Rows from block 5, named by matrix and row number. Each number is 128 + 32 x the weight over the matrix's rms, rounded and kept within 0 to 255. All counts start at 0. Numbers have three digits each.
# b510: branch 3 first 3x3 conv (model.blocks.5.b5.1.0.weight, 64x32x3x3), inputs 0-15, a 3x3 kernel for each
b510.0:093073061139130126157146125097127129129135169096119133130094165145145126193142087145159144113110138168105085123171179113155174165099115141137128110141144091111094112133154109123175106138148081101112086070157096131220153155124130147182129155158120132117073114161139128164064158142082115174148108157114122132121157124110144070090113120107149141168181143109118150093094186050048155121140132132156142126137104094112143139134130150133088
b510.1:121108103130070069158100080116154138103146132070119122137145120149141134155124129151142100214172114161132133126114056094128120035065143101141055138135121109133116053113068126169139107176125079083122097110132146140160127146135100124145114143155147131107122109128099128163173167086169202139139181118077116135150176155086135112178146123155103134160154168118094166105137157082133127161126114133122142050120097101099157100133112148135121
b510.2:080109113144162123092108129098107119109116123087162156143154135217127070136093079177189098206174088138127128119195130162144136121170178123140114146137107120129115118137137121192167118169143110148129108168171108185200119121104112166131099149136132133137145174161097156128134192170067161179082154179161151083221165104152184149145147130153109129120130110108046118122060123112155109113128135121129104124148122096130155166135169122159152
b510.3:185172124130119155199199149148124100126127103124204142158210138137137117180146133159148141173103091118088170161146136103135064120106116149134127119113090128150131102101118140123108163127154145119152150126134147148119159121144102067148166139171162111130089049134130133162052133115093155004103106130098138113106102105177107185189133134124073161106171151115077111116130093115085130051082073077110074128126158139151120167154083201173085
b510.4:184113169118169132172109150146145152120089127153131148185130187122169156171130163110108125123196156196228208108151127089118097091128122057125134106128138127138156119150132117172122062135128148139122137139124191131192163123156108159125150068111146107156086162109125116118095104095124119139126141135079125142136127130119056118092058099042158095084150089147171160163056138155130124091119092087135143128132135177195183165113143189169152
b510.5:138118136150116106117139124175171145131122146174154155097094174079093213090151175105117145100113158110110138194150112161106139167157094110120138123140149156167196144160140122156144121149148234130116219146089174140092151138078158140090147132122166162118185135110137129107211142086154106133163124115129141125141155181109170159159135153153148162122137155143152108101096135096051104113144143094144167174179164126173163120165188157151173
b510.6:083154191092067125137114115137162166133142150110105140139159158123073147146086127144177112155161079150096094190142133203154081127120152178148103147122093119080115165098063164188173128151127099061154110113149121170162138136081115099078192213179118143120142093081153156153200128025128170099127166124106089126081112173073120117129141100156088072189141130120026102116144160112124129161103136125101089083061049097113191101170218124113109
b510.7:110187139118142165118111145114086091091141157085074105134175142132140141099137139125169128132159174174171186086146169150108208129123166092147133126154159018122142077123109112115125060095142125189160157155135104086130105126124116157163114109144091147144110161152129135154089144134118114118170114144130082123166128130154132154079129126087123136130139145167113127133109142109106082109084082148131124098124162176114083119118098066091101
b510.8:094085127069073143048114085039123122109155129086127071143149095127124102118114106121148109173136117125133092172205174217180139153144192094140081166167125083092009127179110194183155135170093070168115105154131110116071099138124155198159159157081132141127122158168136140099121185140196187174136196159191156098200160138129153156141141106142141118172150127057074139078090083095096111078159160134152174136168151091121105096149122117135133
b510.9:087071072157054089069084060145120053135134112130128100089154164106129154064078085089120161133107148170102130140146114160158149180138152091156121093138116073130087119147124119127130131141094146126158157116089140171069098061050143138084135174105119111114156141112121194123125142144196172132181184136090185191155203146156178162151141148138107142152105136136043043114079080161166165126106083163147152109136110125129126115184129159160103
b510.10:116128150105097110140077116103134119126138130129126122134056047156089070138192149164102115170116116163165159094173169093121147002056102145128133129134125135131132136158153104130137120099122157197176117162151109064113109167142096137148100081104117174169106138146103072082102146158123165164098109112118091068142115070105162129130116119132131144140138141116158128109093123114108116124123112143133113145125129121106096141109112153184172
b510.11:188094079157189180089151124133159130120138125092131138160181158176150109139134100145169147155124099172178164132124171067091137126129155122140122121161138108161141163137119111145126097130139153106117105133178094144181133073090087132130082148163114079099095146168106173164122090131150064108132083137066169137100133099108157129124116112131166187119145130129144123131104119151123102079110127136137124086135067104181154142132114091084065
b510.12:089103081146148118132114138119117121132156145109136147123110118165148112182206139029046059078098079115134120115108084100134113119141112126137131153157144150152135154182137159156129178182140116103096119116118103098120120123116127106118123091125131154153117114136145116145152139131149135162097106148109129113160185176184233207128140148152153172159157196118134146091093101058050070116144132141148151124145146161143145091113100060098076
b510.13:119104125175191114153179157143113131138091112112121137133131145141101135142127137102126096132128109168155148135128118123078103139137127150143165146149145128158138165150136163183155178157102150128106148190151129169171132138154150155108154127092125124170171159113153159123165174149152113154159112125129207175115130183167136164126092072184135088149164155133155128027076170124131147129123132106138126120090093151141123121104128089111174
b510.14:141176145111177145135142129113128115109135114114155140109140111205166106171155102095126094155137099155126115076151146060158175135163152120145123153153134145147145095118131062125111102154129163191158115140152122147177159164150104142177121145157134162148067106148134139159052130155062105136108146160115118063175147081143153141108138109073132150072110126153160157070037153115085129100111105127128083167158143160162103174157123141135168
b510.15:142126196161108176113123137098117160121100121117126131146161160126148184098098131087075110113074139116118125141126144108143130099107086138088179133067151136092123125091138157129154121115114121117171134128149158153169133067142170031099175117137147053133153046122152128135101155119096175105107121111138163133121152128190116135126095161129072147135093110094131082020134061130112120078122117089177101098152120136178150085123119099132138
b510.16:129092131153108074132156118154123129095036110095072124104116128099137135121193153113118114141149161127157139189117099123071055203191127116142143161186182066094085147123103147143149096134116150115140148090081120101119149138153142132086088075073144136123168145100067098064184128114145062168119107129109127087082125112076140121093111093119141097134145089183159135103104164111083170138120115123087113118081126166132108130133159100086140
b510.17:129124164155066078154174119113119064132097069146145086141116105145113134163156137118121119083085089125117093125102144059113138093092111118143197119086093162154118098089110173123096188179104145058113162078077176165114114143174105055074142165126099119155138022082159167121112097105113180107103078084125118130088151117115113117094124160104048074145142112119084068105162127099054106110137099149150132090074095181140127133153134086134162
b510.18:143137139127167210155115152162119102154093167192151133151149114168145146167117146167128165141136166118145159114053110121098139098141148150090107150126160190162152151164162151110106169139115140128136154100123119124099141150111141141131168092132128170123127150131124114136182170156184090078170153096117130147127137116164148138154181182128104164086077123140120154142087125059149133161129106181116119216158148184139056177105105147167145
b510.19:146138156117087105149086102154153104183158126166136111146097134154174198152188167148106090187194149198197175236190179239225172192191130098131077137162124123166129174150119176157134152149144149162156130101134145130137146154130151147152148124098149151133131126120121122113154123109181127104155110087165128098144176155147194170133107104127135140130132126125112141113005055092031117133144134156141153153144126101150162123165146114106100
b510.20:165146121106109144128108166111069049091130082077114114102088124086110175135142166142175193109197240107123151114175179131070099140116128122152117143166153154166134124125153129120141108098089091100116099098151122091160162144126160155119220175192144165129127157138141131131109151172101101128120071055140169142148107124164144140116173104132139106144108069138095110164096100107158134140142109133121117122099092141142133132139127127208133
b510.21:146109130160152130156119149051091070105100122081100080108097097141169173127182107121124128144168159110148103152143144135158175113182179106152140150175153085121100162169117150162131102142101129129093143101132115098149178149115176153114139122078184156150153128110108127100124135067147144151057134118148138127128172160152189177143137124124125144128132149082094126074005085159158145130129111141121158144157116133133162149138188123153152
b510.22:095140191109152185115144150128141151134116163209184223127156156101147185173176205159149138107137144158167140123138164147172218219216172072120143115170200173183223112119146079125138127173188079102147110126154077102132134147154125125109125144112128126111146131115140156121088085162109099144179164230116190141127160143106159139161144139151123156156126137194156116189157113111082055023089126079118147203205239130161151141168152147133187
b510.23:110186121102200125135162166103081039139111118160103092112146093101155161111138137095140163088155180137188193126130151143112169126118150098142165086136184045098134089126127096122140084108136100112105155130108176166128133158154107155146116123121128163149090143158111104149159135130159094133155112102190127162182106154123114167058143149004140174058124153171117122149074105146169133104142117103127165088091140138107066133073104148115097
b510.24:162125149167141139154149119232195191132159139151134150197167180134090150122050069159179175184130185140134126174173123185162159130151151192194193155129131152133143233224210197143138156112081141124114137091096132134140107102072107096073100133089110117098121154117101167150177175205194108166093081098068107135093105121172136133140144130153140164102132144080036065100103085157161149198178174132102096142113127156156153122181161141182166
b510.25:141185112172106056156082105159112139156116063113106100115123122117101176111165187149113047161116131145159177121118055096122102064091113189154095177136104146122138188172082173160093139136132161121098162125092171125140170157099175129056154118113152164108180101044143072098168083065084107143047117134119067140103116191081187208153148064174095112141090171178080144065130133129156097162132099140163118115171119049078181072083106125141076
b510.26:076106104075119097099116110124143078158185146113127086069118091101141141072123121090090088141098112135112106080122166130135162101113102081143098132152121121137117106148122138141127109083092090115108102080072071072085127126110143118097145114089146133142135133122150118118117123119156094131107070064083122084117159107112168149128115138126100145145113161131161117162161103136135141134139098155103143129129096121115106130124107174170166
b510.27:120076092122111101142171138070087064085098116080061101178158140184145093151154120142177097219215102202219130137157122150158109166154118130140095170170116096150077151131076189153148126135121122099052107090090117160159108143131133140079109111112133126141142148099113140109133152138132069124113114098167162164131132168153119139087141115130154094107138089139148108068093189156134176126110112129110156086056082155114066131158151112114151
b510.28:110034070170145124128151128124140131120113106092065052099119138119126145104126145141125152103096123098109135145174135127141117094147145091099087110132103129147133108129112126124111162144145116095124130139113122110111090101116140157111142155138123109084158143140148148152129174153122080067119062108110133099128116110131127120125089090151130141122137136108139145112091136143091116141174198133153147094100077144152140147105139068085042
b510.29:120145080095111138066068102083155153113118084105072064166165169157135143123129108134124151134142153132140157095084084135038094092107121143176185141157171111132133149176199146158186148149123108123162089107177060104107097133172096129165068068145138151156084139178051051132096095154119047090143137066107126185143106120128179127154148131090122126118071115113154190132066093108132106148165203142113100130154103071095086154117097096133148
b510.30:107115079091097087093133100112118048190165127108111085124123082098122153085168170117078116082100141107106159144196160160166171109084143103167095120158120074150083058115065074140134036096111064094108056100113109113083121147124149152142108124109159147159154116121149121134122149094171192170157109124076124101109158140098114145158149165117110147149138188122107100181160130129080090089089052126120154123124144121096119179112115161129140
b510.31:140118146102068151119132168110089104105081136085132128157120152082131159123144174111091107082094106097129179155096119114110081078141102191124086114092109101166153164110115123147140118109184103058098119081159143138166165112126105073144102162142151119094107037139105158176138133116099150076045078123103130095113138120154138215161107057078057144083173169073099118120166096117070111118082108116122147119099077116139157119168127175138075
b510.32:100029128135041127105096063098125090085116081091104102144126136108149103071143101108161128126122113120115119150143124123160118164196140128171131116143108090136107126130130121143159108168140085070086074127128083146119122155139103142147116150146141162153090141117113163141124150085056093100148141125081179102087158096086119068151161130100112082141135098103062086070069129137134156135170153102140122087123073149170148122139109123109104
b510.33:175131111095144144122144158116108044124117078150104103107083119146127120160125159171142143124112128142133166127094115160112110166118142114080109127127149127124143178105102175115117182083106119126086149190126170187133148138150099133146127131149124133148075147135105126136182087116204083121211148137126140208155087110117099120101056111044103142063148141097148163156080117108128132162081089142104080156102104154163087159101074094092059
b510.34:124077156097108169148149094082136121117115095143101137103127113111094113114150136106095057076089063100136132115116139096173114153162138098091122059085123103153152091077104060102117106133170115113151119140110157118121144074119095130143167156127149063137087097157148160120150147107183063025102092153107146105159099063112167152167049096032088145133162137112165139156090070113069156081089122130120115092100146102136149169127077166058026
b510.35:172119071061126150087137150156101126137097130135115159152127085166053048204115100146135149149089120205129134090113158091112156053123134167118157152117160136123155160170174131130159102090114114133133090166176141204154126145153067147163084117139112123146069135169075107143101150127111145136117128107106092107166091129166113117131125109130120125147130133114090152150121075134129111157111127132102092133121090155124087163101063119133075
b510.36:122137145098201186102167163138110086119118077109096072120207168086121161002099155115147101138120120108139206127204152184167130173149148097117116126153129113143144075132105119151118157198166087106122129153124146184145066079109130125100124151093097087117131151125171176172086162138191140083177143099098141144087077130100144165126144125124162171144132138118123134167013065167085113129114136157117113105066055149161163123057103130105086
b510.37:158141111169148078107118109105067142065090096124119075120113144119140111205186055123180195163206167168181124165157175141107116123160149098147132166176150075132123094137080105129108072145124133117088117136110108134148142141099129161137103103144145153123137142122119123143121133100119092130127114101070115126101138159167175078098138075162164084143147136106106137084074187168163093139137093115130084145156104082106235100103175158155126
b510.38:059139167142160134169143090116136081103100105067099113099129100107099100125133117138157100094126127138101135130239226208215149255116098080125094128147142121144094107123074127129154169160208044127164082092131140121162075085099113166142170176183097138147105143112151131115093146078104133122161137154158117098110107091099121118082139130110130107151136112133147125116079124053126180163135097086135109109131153082140147101095117094106101
b510.39:127145115102180134116136143098102130134080098086084087134147113089116121150159149115144036144164069152158110102116146103084066066149130099119010183151125115116015117140028151172110173166066132113078133170111152158129113095053119157091113110088140128091139188108124134094138138177182126094128143116105083126106113160149143139149148117169136094155146118111123141131043142160137141118131095090130102124152139102136139098135154081086149
b510.40:134128123106185155095141161147134108141089072092057096137187128145110083130134057087152140135153145096124159165215148103133159116130147060124070103158120112189136101116097148168153173176174096103090052135139063146163095123074122145112078159126118152097109170149112167170143167150127126145079109157079175128121147080144180086116138109111161152124138136131132124159008102163104131149154167169126091143111050164150126126085072134093123
b510.41:123139064106155117113119125099146056092084095093093116081197120145171063094093082064131106099112099100082097087134177116166198124179168054107069136147119085109096039077092066116082072119090067075083090135148062156162080063080073083120101123115094102122104124175113138182106095164120144151142179136079134095150117098118139150116135155119145181115114126147134132142043080098172153057156146105122087125131096189159040161090103132125090
b510.42:144091128113112122149154135243167173142075094209131180179146150176107127171146161139128131123102089117128142131130093120160096159119118242184198180111114200116175236192194209177162182111168159110109091110143114136146148116113083100149123124145095121124080144137083166146225134173187105129147092184126117087130119118137158104097129144104149128122146120057115133129126144105116182225186214147080102190138176163160151164086088193077101
b510.43:151098136188146090150130082136148225143104144101096096183119135160117112132132098145133089109158118173160124158160129156168146185147132089095211101099193074123182137154191132144179124143147127092117141138113137122131133085140160117111121128090124083116141150101145186129124117202131114196143102203111151131129155178190105172175130107154129041138129096127129078116109107152083116106120192125098161118082121145164169083138162054128128
b510.44:103063075146104114141188137097137121088104111078084114080098090070150115085135074074116119070131105092108055072129144072160111128050095101160143124159130160181135101086082101078088125129107097084074081084096059085108146125114147100115147121120168133121155091109173126125126104105091114136033066136092099080117151160144164124101120147126112133144089103167147127107135081067109110185154133122105102107089088128153131122129092139154131
b510.45:127079128122122112100041089113086120071045096057088095150130136145116133161071135133092121154192158113107164172144144204174173125118147122114153136135131116083098106112181113133153119089142138121155122120137094052057057077104056142118129106088121112132135178149111103117146077148108121133171135138102120155106058105107123128103072114140168147057062071151153155107000100151179163130153141104117104147128148153122147179138145117106124
b510.46:059101130105175094085146134135135138126109105020113069122175144101135117149125075095133051131146099129097070156170202132113100174185156051121076124141095085132030083117046080130111097159076073091133064091099070148138106108093115127134075118093123121098147125117130112112135151086143132142171165157137183127127160147151189127126120153155122115187125121158132141077060122063106183155152113121120117092161100108176175089089142117106112
b510.47:102092111100078144113086101144128099109031090075081089053110086131120002112087000144128149177147106086095070089094157073081134164105143038138096133163140077113057084127157078086055075103095054066118081084132064098098133177159125149170091104135136183146131129157115130144138166204146098138161171134087128148124157104100172118120126156078059116112089097158142167149132131047110131158136151132102072152136119190143097170122096061133143
b510.48:107170171113106164094090166058080107084112118099063063110130155163181095156125075098163112145144059112107042108095149150155134063135165130143050140164091090102064107120118117141135090105102076119097089137125022116111132145116143135100106106106127129108124109094116112120096115142136119120114117089100144143152166141144123101128153089096109091105124153089099154129093112151087091129106128161156143150159078126101147131155196145134151
b510.49:161183174167151135104067149086079071096105113101115107132131150151130120087120129173163120133121107077103116118093155135066087107144120161124141095090093120105143184133144163141129165141153165149136141131172080068136146142142132127071107080110154151136130104077050032077125098111087089094095155106122130162122075093127125111138139114102082079070093084126121129114101143129127091134112119128108119110114112049065077118110151143167162
b510.50:141145082130101086065065083080065086125118085117069065110067086124122145123137166049088103056108135091117163061119127078088104131106100038122106085128127020091094081118111101142157097133128071112115114117161124113113067117098090149128111126130116136119112159117138144130116134154119151175165164144067111134153134179138146169122167126088163091107136156072044171142077124145153133141150132126146155091112123115089073145083073167163119
b510.51:136108102150164143121162132129117100112094130106089075152114051160145145158117129159182100151119121133122141164147078151146185148142161116119108140136116157144093129106076142118103163104034166122102128168113114170142129114082153145122156138132103113084127119085140137107066109128134091123128083122102087140079103148135132098108092082101103049100141083119119130128077144056078085078076074160133169144122097075100063096122165058086060
b510.52:149147195141165161156111158104073086096089128131117110142094147123091154117073149149096108158134127131118098169163107155156118131187129121131088128150117060101083124112074119135100129133140150130116161167144216160178106113110116172090120086105116081111113159087139101111166098110124124075055093069127112154114102135106104122117113118097169095103108055162128148136040132143164143130108089098097101082101091095109118126089133137159148
b510.53:177180140164144152123150161149119090101147118069091100151104121120121147130101135135068096143110117137096156157093172144127138118120155130088114129089112106049132150064112141168148054091160126126100160147152181164178137118122129041132127089161127099120148029142124067155141130111099199106084157160128086160091146139173135146154096123149040146090082134092112106059172049107113064116064085076096106101098121135184156093200116125143047
b510.54:162156148144106132141184189114127133114133114091094107131128151145118096138135096172163133157103103137124125101077095068086102113109135108073073088095071096132099071076052098100108104109075201106137143098124069103131170162170127074081105142131158138136123076071134123133117123147104115098164058076096093159069142146119113134154120135148075083167164158117081095105170144105042103066070108065133085118113110135118106112207183128151148
b510.55:123135066133137114155131107088100091108121091096112080106097099062064158068109176068052124068066143061089139183188178202184174196200180096131091113147116094123106140079086140105120105079126097130080152123058190155092119126116135135098141123116130130092148133110142110097144101130122123088138120115141126137124141169059084145134110091131104125128105116113078139131112051096120047074095131095108131106126114126143105148179145119179118
b510.56:165099130164177141139109125148118115099092094151068127123135123122111141104119113138127161126110129095104152126199178183150164134133129045109040145145124129156127112072083123126126128128110111068116099092127136135159115074116103168128083117112096045107109136121121098106150115118087084131144124119114159113103111097097107125074075035113109093088099088140153143118041116162131163118122107142143124144118114141155149119121148090080121
b510.57:150196124099156181105091114069105123096110101082095060136121094144115120161090132115161159134121168148132138141104177167097159112125100088152172100120151130105102056147168111114127177141097123105133140110143174159119090121135095105138154115112104154131086093170150088124096111190115091095129149105149139231180121137152122104086169151037088134116042098139078141150116064096128131072145143103129131041112082169107081149114088063137151
b510.58:189152157147092095162168128083093099101073107096083101090123083112174121131150077101165097134205136157168110138089119115139116128182091098132135123144136115130129077094088103121096128119141134137141120113130159167172131152148089122117096121088150136135121127106092125102080084079117111100117112094105117083091142120122151121082110123094155110070123084119081135109027118127098168109164111146163148162137112146174125157169143155142167
b510.59:129174140125166101145155094118099151110095088172126107162159153149109110175116112162137139162120086147121073176113093126128107129149129153147122141144141186145123143117094136135116161132103094167147136181122200175114109115130087104117147101110083122104106156106115130098186084092116073117160106130087158113071126078047068093095129090086137088087088045116111133155073125116130151175129133164113106159125123101166138145165104168180105
b510.60:090126173102146172082166198058033058075098156059129164159104120166151127153155150173128118166144104149116100114106131127102119102123136135145092141142086145147119164117123148115126129110116047086133063114161045137156144111135111124132118109128138121149140115118129096101141131150078116151114118150149181150134156152164145166135139158124105112148128107098127096079130112066118118156083105116110115147130152047056087063179181032195186
b510.61:124146180111163139108098175165126159112100134149108168142162209138114145136121173147139127117092079089085078143159134101171149115157138176163164159166159126142160160119148134114134144103136114157133104156150123130170116133123117133094119096129100111111090141096069068083139091178102094110142094154094113096150162138096079098104080102106082086061061074140129111131096136136128121177121147166139124202141198141160136142164164121162157
b510.62:179080174113145127147159167160131158098111079095087104193148200153108111123112107126145164124120118103116146186186146130165113081143067136164141118146116032127064137122185122105129052123074140129159121149146160174187142127198106126123054093095153106161099144120056121050130091122126100102099102114065140107136118131117092147129078110117162136046091054117176136120080130159093153147149148128143125076079095167202135153180143166137153
b510.63:141123163108139132140130153131105121085037107120076114130119114121102112102083138123132146120159141135167184110160111084127089072172117072117074075127089079135107066129073105134099092151114122160148107121150189186161098104122072166101080066123118117137090179103104119124143104119135114127068117072106119145131096094150077127072120091077192074066102069152127154145017144164145167145128058116104108069094080156138167124068124155118134